python train.py --arch="dit" --model="class-conditioned spectrogram diffusion model" --dataset="songs of 200 made-up bird species, synthesised, often over outdoor noise" --train_examples=39062 --n_mels=64 --hop_length=160 --input="log_mel" --spec_augment=false --win_length=400 --conditioning="class" --objective="v" --cond_dim=192 --targets=["first syllable"] --num_classes=9 --cond_dropout=0.1 --norm="layernorm" --hidden_act="gelu" --mlp_ratio=4 --head_dim=16 --fused_qkv=false --qk_norm=true --inner_norm=false --moe="soft" --kv_group_size=2 --num_experts=8 --moe_every=2 --expert_mlp_ratio=0.5 --slots_per_expert=1 --shared_expert=false --patch_size=[16, 4] --layers=6 --width=320 --positions="rope" --optimizer="normuon" --muon_scale="match_rms_adamw" --learning_rate=0.0021 --momentum=0.98 --nesterov=true --orthogonalizer="newton_schulz_5" --adamw_lr_other_params=0.0008 --max_grad_norm=1.0 --max_steps=11300 --batch_size=256 --epochs=74.1 --lr_schedule="cosine" --final_lr_fraction=0.1 --warmup_steps=330 --weight_decay=0.2 --adamw_weight_decay_other_params=0.05
Rows from block 3 of a small class-conditioned spectrogram diffusion model, named by matrix and row number. Rows with one number within an expert belong to one neuron, the router's apart. Each number is 200 + 30 x the weight over its row's rms, rounded and kept within 0 to 999. All counts start at 0. After the name is the row's rms in percent of the matrix's.
Before each expert's rows are labels from the 100 clips, of 14848 (inputs lightly noised), where the router gives the expert most weight on average: "lies over" is the class under the peak. Only what is clearly more common there than usual is listed. The data: songs of 200 made-up bird species, synthesised, often over outdoor noise.
# router: slot weights (model.blocks.3.mlp.router.weight, 8x320, trained with AdamW), inputs 240-319
# up: expert up (model.blocks.3.mlp.up, 8x160x320), inputs 240-319
# down: expert down (model.blocks.3.mlp.down, 8x320x160, transposed), outputs 240-319

# expert 5
lies over: buzz
router.5,096,225,223,243,178,213,177,153,221,167,182,224,208,204,180,188,191,195,217,197,105,211,199,167,205,252,209,175,186,182,260,232,210,170,215,170,237,200,214,149,162,236,167,240,241,196,212,172,184,220,207,155,152,208,213,232,187,186,196,241,200,239,219,214,178,220,189,238,220,209,197,296,175,198,183,200,200,178,250,208,202
up.0,094,86,182,194,189,185,222,219,189,224,189,180,186,248,196,198,194,174,160,265,232,177,197,225,213,238,162,204,213,224,239,200,205,214,141,221,186,210,170,153,199,220,201,205,249,168,206,209,187,156,177,190,218,178,151,240,193,250,228,226,215,181,222,139,225,167,224,159,220,217,236,213,137,217,197,187,176,144,196,161,175
down.0,092,135,206,201,195,220,162,196,177,217,224,220,203,204,187,222,216,204,255,239,139,223,265,170,229,204,234,181,207,217,140,222,159,187,241,131,204,199,184,231,175,188,193,217,196,200,216,188,189,172,174,226,209,146,182,232,183,189,206,177,259,161,210,215,261,224,163,207,182,171,219,198,160,168,184,165,207,158,173,181,231
up.1,094,139,183,225,223,189,204,218,196,211,214,194,165,180,218,207,228,198,221,198,208,205,242,277,199,193,231,187,213,288,189,223,200,203,289,179,230,180,213,249,208,166,228,212,139,212,187,165,187,186,176,156,265,198,172,240,215,215,181,220,220,212,150,224,243,167,159,216,190,175,230,186,226,209,193,171,220,211,202,213,161
down.1,094,204,123,175,192,227,229,199,213,238,189,201,197,183,277,235,179,218,198,210,228,221,240,256,178,251,195,225,132,292,157,170,202,230,116,178,259,234,151,172,171,233,178,156,204,166,202,182,194,228,143,232,243,166,225,201,218,207,237,205,213,199,167,153,241,198,167,179,194,188,187,215,145,176,189,196,169,216,187,282,210
up.2,100,160,182,196,196,224,163,147,199,211,230,207,213,147,208,201,203,182,197,235,222,207,219,199,196,143,193,280,211,226,218,192,232,204,169,201,179,229,188,189,130,240,152,261,215,193,207,220,202,157,264,158,191,208,188,177,202,259,208,221,223,226,227,202,215,128,204,221,220,232,189,184,221,193,183,138,166,173,182,158,243
down.2,097,177,246,207,201,210,184,183,288,195,206,204,202,193,199,226,203,196,165,137,247,188,188,197,155,160,206,207,188,221,262,167,225,218,230,195,131,190,245,173,231,190,244,214,253,174,237,151,183,245,256,177,233,200,191,153,219,226,182,192,233,247,235,188,218,147,181,230,242,220,178,209,179,243,196,193,223,179,200,233,227

# expert 3
lies over: no call
router.3,080,201,215,145,193,201,184,221,223,187,198,216,213,203,218,170,215,188,195,175,236,213,166,204,156,155,188,243,186,203,328,176,201,168,181,153,218,176,206,191,183,206,175,223,238,198,197,138,220,182,208,197,175,192,155,188,192,215,175,234,168,249,188,208,195,248,188,200,257,216,202,258,146,153,239,183,214,169,241,215,194
up.2,102,219,211,200,203,210,207,109,228,125,200,216,198,246,262,191,204,195,203,249,173,217,179,228,228,231,220,209,226,188,199,175,209,177,197,175,204,172,192,169,228,190,203,221,215,156,199,247,208,162,143,208,175,181,183,189,211,223,191,200,199,128,203,206,195,172,214,137,225,210,188,153,176,200,220,181,199,187,176,149,213
down.2,099,257,204,224,188,212,271,185,230,240,222,158,206,179,249,188,186,189,185,189,259,208,206,175,228,174,149,155,175,162,237,215,210,198,187,188,191,169,211,188,187,246,189,237,121,228,201,240,226,210,191,209,149,198,208,210,212,186,205,207,199,205,154,241,187,134,210,214,183,193,198,254,223,233,181,235,173,205,214,206,193
up.3,090,185,207,193,191,215,196,193,196,143,199,214,229,195,249,175,201,213,202,192,245,224,259,145,189,179,205,277,212,228,178,202,161,191,207,163,173,145,218,236,228,257,178,173,214,161,227,179,236,263,153,246,236,206,170,191,191,187,229,224,213,261,217,212,204,242,246,165,222,185,226,266,189,237,225,233,169,206,199,177,163
down.3,082,227,273,177,225,160,210,168,190,164,223,174,214,153,137,152,186,212,207,191,238,176,233,137,188,215,173,154,223,186,206,167,223,197,213,212,214,166,204,218,173,182,246,217,258,251,193,230,202,203,168,183,203,179,174,195,162,198,204,191,213,161,225,205,201,187,197,195,179,186,208,179,274,191,176,182,196,186,239,206,228
up.4,099,227,249,238,198,192,208,229,219,169,204,226,223,226,270,170,176,213,211,205,203,185,245,199,225,202,226,211,250,151,175,187,169,219,282,188,230,183,208,213,238,126,186,165,216,210,208,232,216,207,114,221,180,187,173,226,227,155,169,219,141,156,195,203,187,230,193,226,227,164,204,258,194,206,226,208,163,166,217,173,180
down.4,094,247,228,171,216,199,167,207,302,207,192,172,164,143,160,203,203,216,189,231,191,204,206,290,181,231,193,205,207,173,217,179,188,180,185,210,202,187,199,115,166,287,193,190,208,156,216,181,244,241,150,218,197,216,196,204,226,211,237,208,204,229,131,179,197,223,199,222,265,215,231,215,205,189,171,198,125,157,245,184,218

# expert 4
lies over: harsh note; arch
router.4,103,248,193,221,170,199,191,177,177,200,202,223,203,225,185,196,196,200,234,163,306,198,189,179,183,179,234,274,171,209,218,206,191,221,179,171,209,202,218,178,195,290,168,241,283,179,186,133,209,160,245,113,156,192,189,199,205,223,166,205,167,173,193,206,187,192,238,130,223,200,132,227,124,178,203,211,217,170,242,208,152
up.2,096,190,213,196,186,210,160,211,283,206,205,198,202,206,230,195,180,179,175,199,203,195,159,169,250,198,214,221,189,194,200,192,196,182,210,194,205,234,206,287,226,198,153,227,260,232,179,122,226,228,194,257,242,193,219,209,186,185,212,215,188,228,230,194,219,148,222,214,199,189,215,166,223,190,199,238,223,156,214,225,182
down.2,092,199,220,209,222,210,207,173,210,165,196,254,239,217,206,211,205,208,196,228,232,269,194,259,208,273,227,207,233,205,226,201,202,159,172,206,201,177,223,141,166,173,230,152,157,201,223,222,234,149,156,205,171,216,190,167,171,168,261,198,317,179,214,193,178,169,197,190,170,175,201,202,193,209,198,228,195,197,155,164,174
up.3,098,145,170,268,183,189,160,180,239,194,185,213,205,130,223,219,201,194,158,183,239,209,231,228,199,154,146,191,240,176,153,234,200,174,213,200,216,134,175,180,162,175,307,191,169,212,203,169,213,237,205,241,187,207,187,163,205,271,203,210,277,175,234,186,190,158,144,201,195,196,190,235,187,260,184,182,176,231,207,180,189
down.3,084,184,200,242,180,164,220,204,213,177,205,191,196,200,205,221,182,217,217,185,174,146,206,259,187,290,249,186,174,220,163,172,221,184,186,162,230,177,203,205,217,170,146,207,206,178,224,224,226,184,198,214,162,224,185,232,235,247,208,221,261,195,185,201,175,178,191,197,184,181,236,256,216,171,169,207,167,223,222,207,208
up.4,096,191,226,232,218,237,171,213,227,202,192,193,235,179,223,208,199,220,209,200,187,195,194,295,175,204,194,167,252,193,135,220,199,159,185,210,205,156,194,209,225,154,146,153,226,155,200,182,216,256,251,180,203,231,206,228,199,171,188,185,234,241,222,197,200,182,190,182,162,179,223,162,221,212,174,196,163,199,166,193,238
down.4,090,183,177,230,190,187,190,219,242,181,189,184,193,210,171,177,184,214,222,210,251,203,190,259,196,172,196,179,174,198,170,193,190,213,199,204,175,234,181,221,162,168,275,221,177,250,224,244,168,226,258,212,205,225,188,184,195,218,220,224,253,188,228,192,197,204,213,211,254,222,253,178,240,190,245,224,180,189,172,151,225

# expert 0
lies over: warble
router.0,098,233,250,242,175,192,209,197,194,153,186,213,199,174,179,185,180,206,234,163,228,231,170,182,232,198,180,236,194,192,235,183,189,177,200,174,233,252,212,169,174,252,194,272,222,200,187,137,218,183,224,174,136,220,179,214,198,201,182,212,211,232,156,228,180,223,232,173,200,215,163,289,176,198,213,189,96,236,206,183,180
up.2,105,187,178,196,204,207,166,212,196,252,213,144,191,186,265,200,221,217,192,194,151,186,226,155,113,176,232,195,233,229,221,233,235,188,208,187,176,176,195,110,198,187,158,169,236,237,185,188,194,202,208,141,207,219,232,219,192,199,174,196,216,158,185,192,184,77,194,222,128,208,242,215,173,195,218,209,195,176,179,200,193
down.2,100,184,230,187,168,193,201,152,162,197,187,156,215,206,195,180,218,182,160,202,173,142,201,144,202,266,182,216,180,211,197,204,249,149,181,228,198,247,179,161,185,161,172,166,253,227,214,184,258,216,223,206,263,227,186,195,224,208,319,199,173,220,195,201,146,214,198,205,164,191,225,191,148,223,194,214,223,186,185,176,179
up.3,109,181,211,196,203,229,266,220,185,214,194,208,199,202,250,212,218,193,192,199,179,201,146,149,226,219,176,106,213,158,243,235,215,174,206,164,182,190,217,237,173,132,191,217,203,227,192,231,199,208,213,191,178,203,251,169,178,174,184,175,145,193,260,189,211,224,112,204,233,166,203,229,244,224,205,230,228,184,178,226,187
down.3,100,248,196,242,201,247,182,240,206,209,173,235,181,192,195,205,203,178,198,211,174,188,233,215,227,134,169,173,203,120,182,122,228,223,251,265,206,223,203,234,211,218,190,240,169,217,177,220,209,161,172,229,177,200,263,211,187,185,191,207,127,227,220,207,197,213,208,223,200,230,237,215,210,159,218,203,159,201,201,248,182
up.4,104,218,189,198,171,190,229,260,189,191,204,191,200,249,196,186,208,215,206,239,228,215,174,179,218,121,194,236,225,241,144,185,212,174,188,223,191,202,193,207,180,156,234,182,207,228,195,146,215,163,198,245,160,203,230,151,194,190,197,199,120,219,205,187,202,154,112,211,238,240,194,225,192,194,229,197,216,195,226,222,210
down.4,103,183,184,240,205,156,141,195,165,239,185,233,197,194,189,187,184,191,187,197,224,221,177,121,222,208,203,206,231,236,238,159,238,136,202,183,213,198,163,176,151,203,151,142,232,206,207,232,190,232,148,184,249,188,186,214,223,163,157,211,244,196,183,200,155,219,253,259,233,209,174,224,237,210,212,207,168,207,158,193,208

# expert 7
lies over: no call
router.7,091,127,200,200,211,202,112,220,228,189,192,182,226,251,227,192,204,212,193,193,203,197,192,235,104,190,171,128,205,203,190,164,153,223,196,180,212,230,228,201,225,124,255,259,209,210,189,180,223,141,197,261,223,192,157,172,181,160,230,233,209,158,246,205,194,205,187,199,206,179,233,219,242,213,229,188,186,205,244,196,224
up.0,091,224,226,205,207,227,191,192,204,171,207,189,212,230,174,182,206,228,179,221,193,205,218,207,183,127,168,208,169,211,194,214,192,199,207,163,187,228,193,183,180,182,188,225,213,143,166,248,197,229,223,176,256,188,201,171,219,198,187,214,244,224,197,193,187,175,193,286,202,195,176,200,179,215,235,188,235,229,208,151,264
down.0,095,202,203,235,229,199,230,238,205,210,198,214,202,237,230,211,207,226,164,146,196,225,112,190,192,214,189,173,198,248,203,160,152,207,139,245,192,229,220,216,193,177,218,242,156,204,193,257,182,194,196,132,254,198,208,229,198,188,187,210,241,158,150,176,171,203,172,182,221,193,158,231,238,214,232,252,177,230,198,197,202
up.1,100,246,219,236,200,198,222,200,208,129,204,169,188,172,144,192,206,210,213,129,131,211,134,157,222,232,220,297,248,160,275,251,200,203,212,210,226,216,207,171,210,230,177,220,167,208,186,216,179,215,234,118,224,183,209,169,216,192,200,191,239,186,209,183,202,162,252,221,200,210,197,189,212,232,199,248,144,139,222,202,192
down.1,096,239,197,166,210,223,198,167,250,208,201,220,201,211,200,216,199,189,171,207,149,189,163,218,150,221,174,198,234,210,267,188,226,178,201,191,232,159,209,272,184,194,257,254,164,205,193,244,207,208,159,231,141,220,179,152,180,211,170,246,225,200,282,196,200,200,126,159,187,194,249,98,249,243,144,168,189,242,181,205,165
up.2,096,197,179,206,200,182,184,253,201,202,187,187,219,170,222,217,192,200,219,211,145,215,193,204,216,225,223,142,246,212,129,199,205,226,195,191,190,268,207,227,197,155,207,224,190,156,235,165,176,251,148,201,141,196,185,233,219,216,215,202,144,213,267,215,225,239,181,199,164,194,179,184,263,165,153,202,225,182,200,233,199
down.2,086,249,195,243,196,228,223,181,139,187,191,199,188,202,211,201,188,211,206,168,199,185,199,194,152,141,175,241,167,198,146,248,207,217,216,234,177,185,179,187,119,203,190,204,179,209,223,225,180,163,219,209,201,189,189,208,211,211,226,233,177,200,204,162,199,228,232,85,207,236,204,188,190,196,211,199,257,213,179,209,208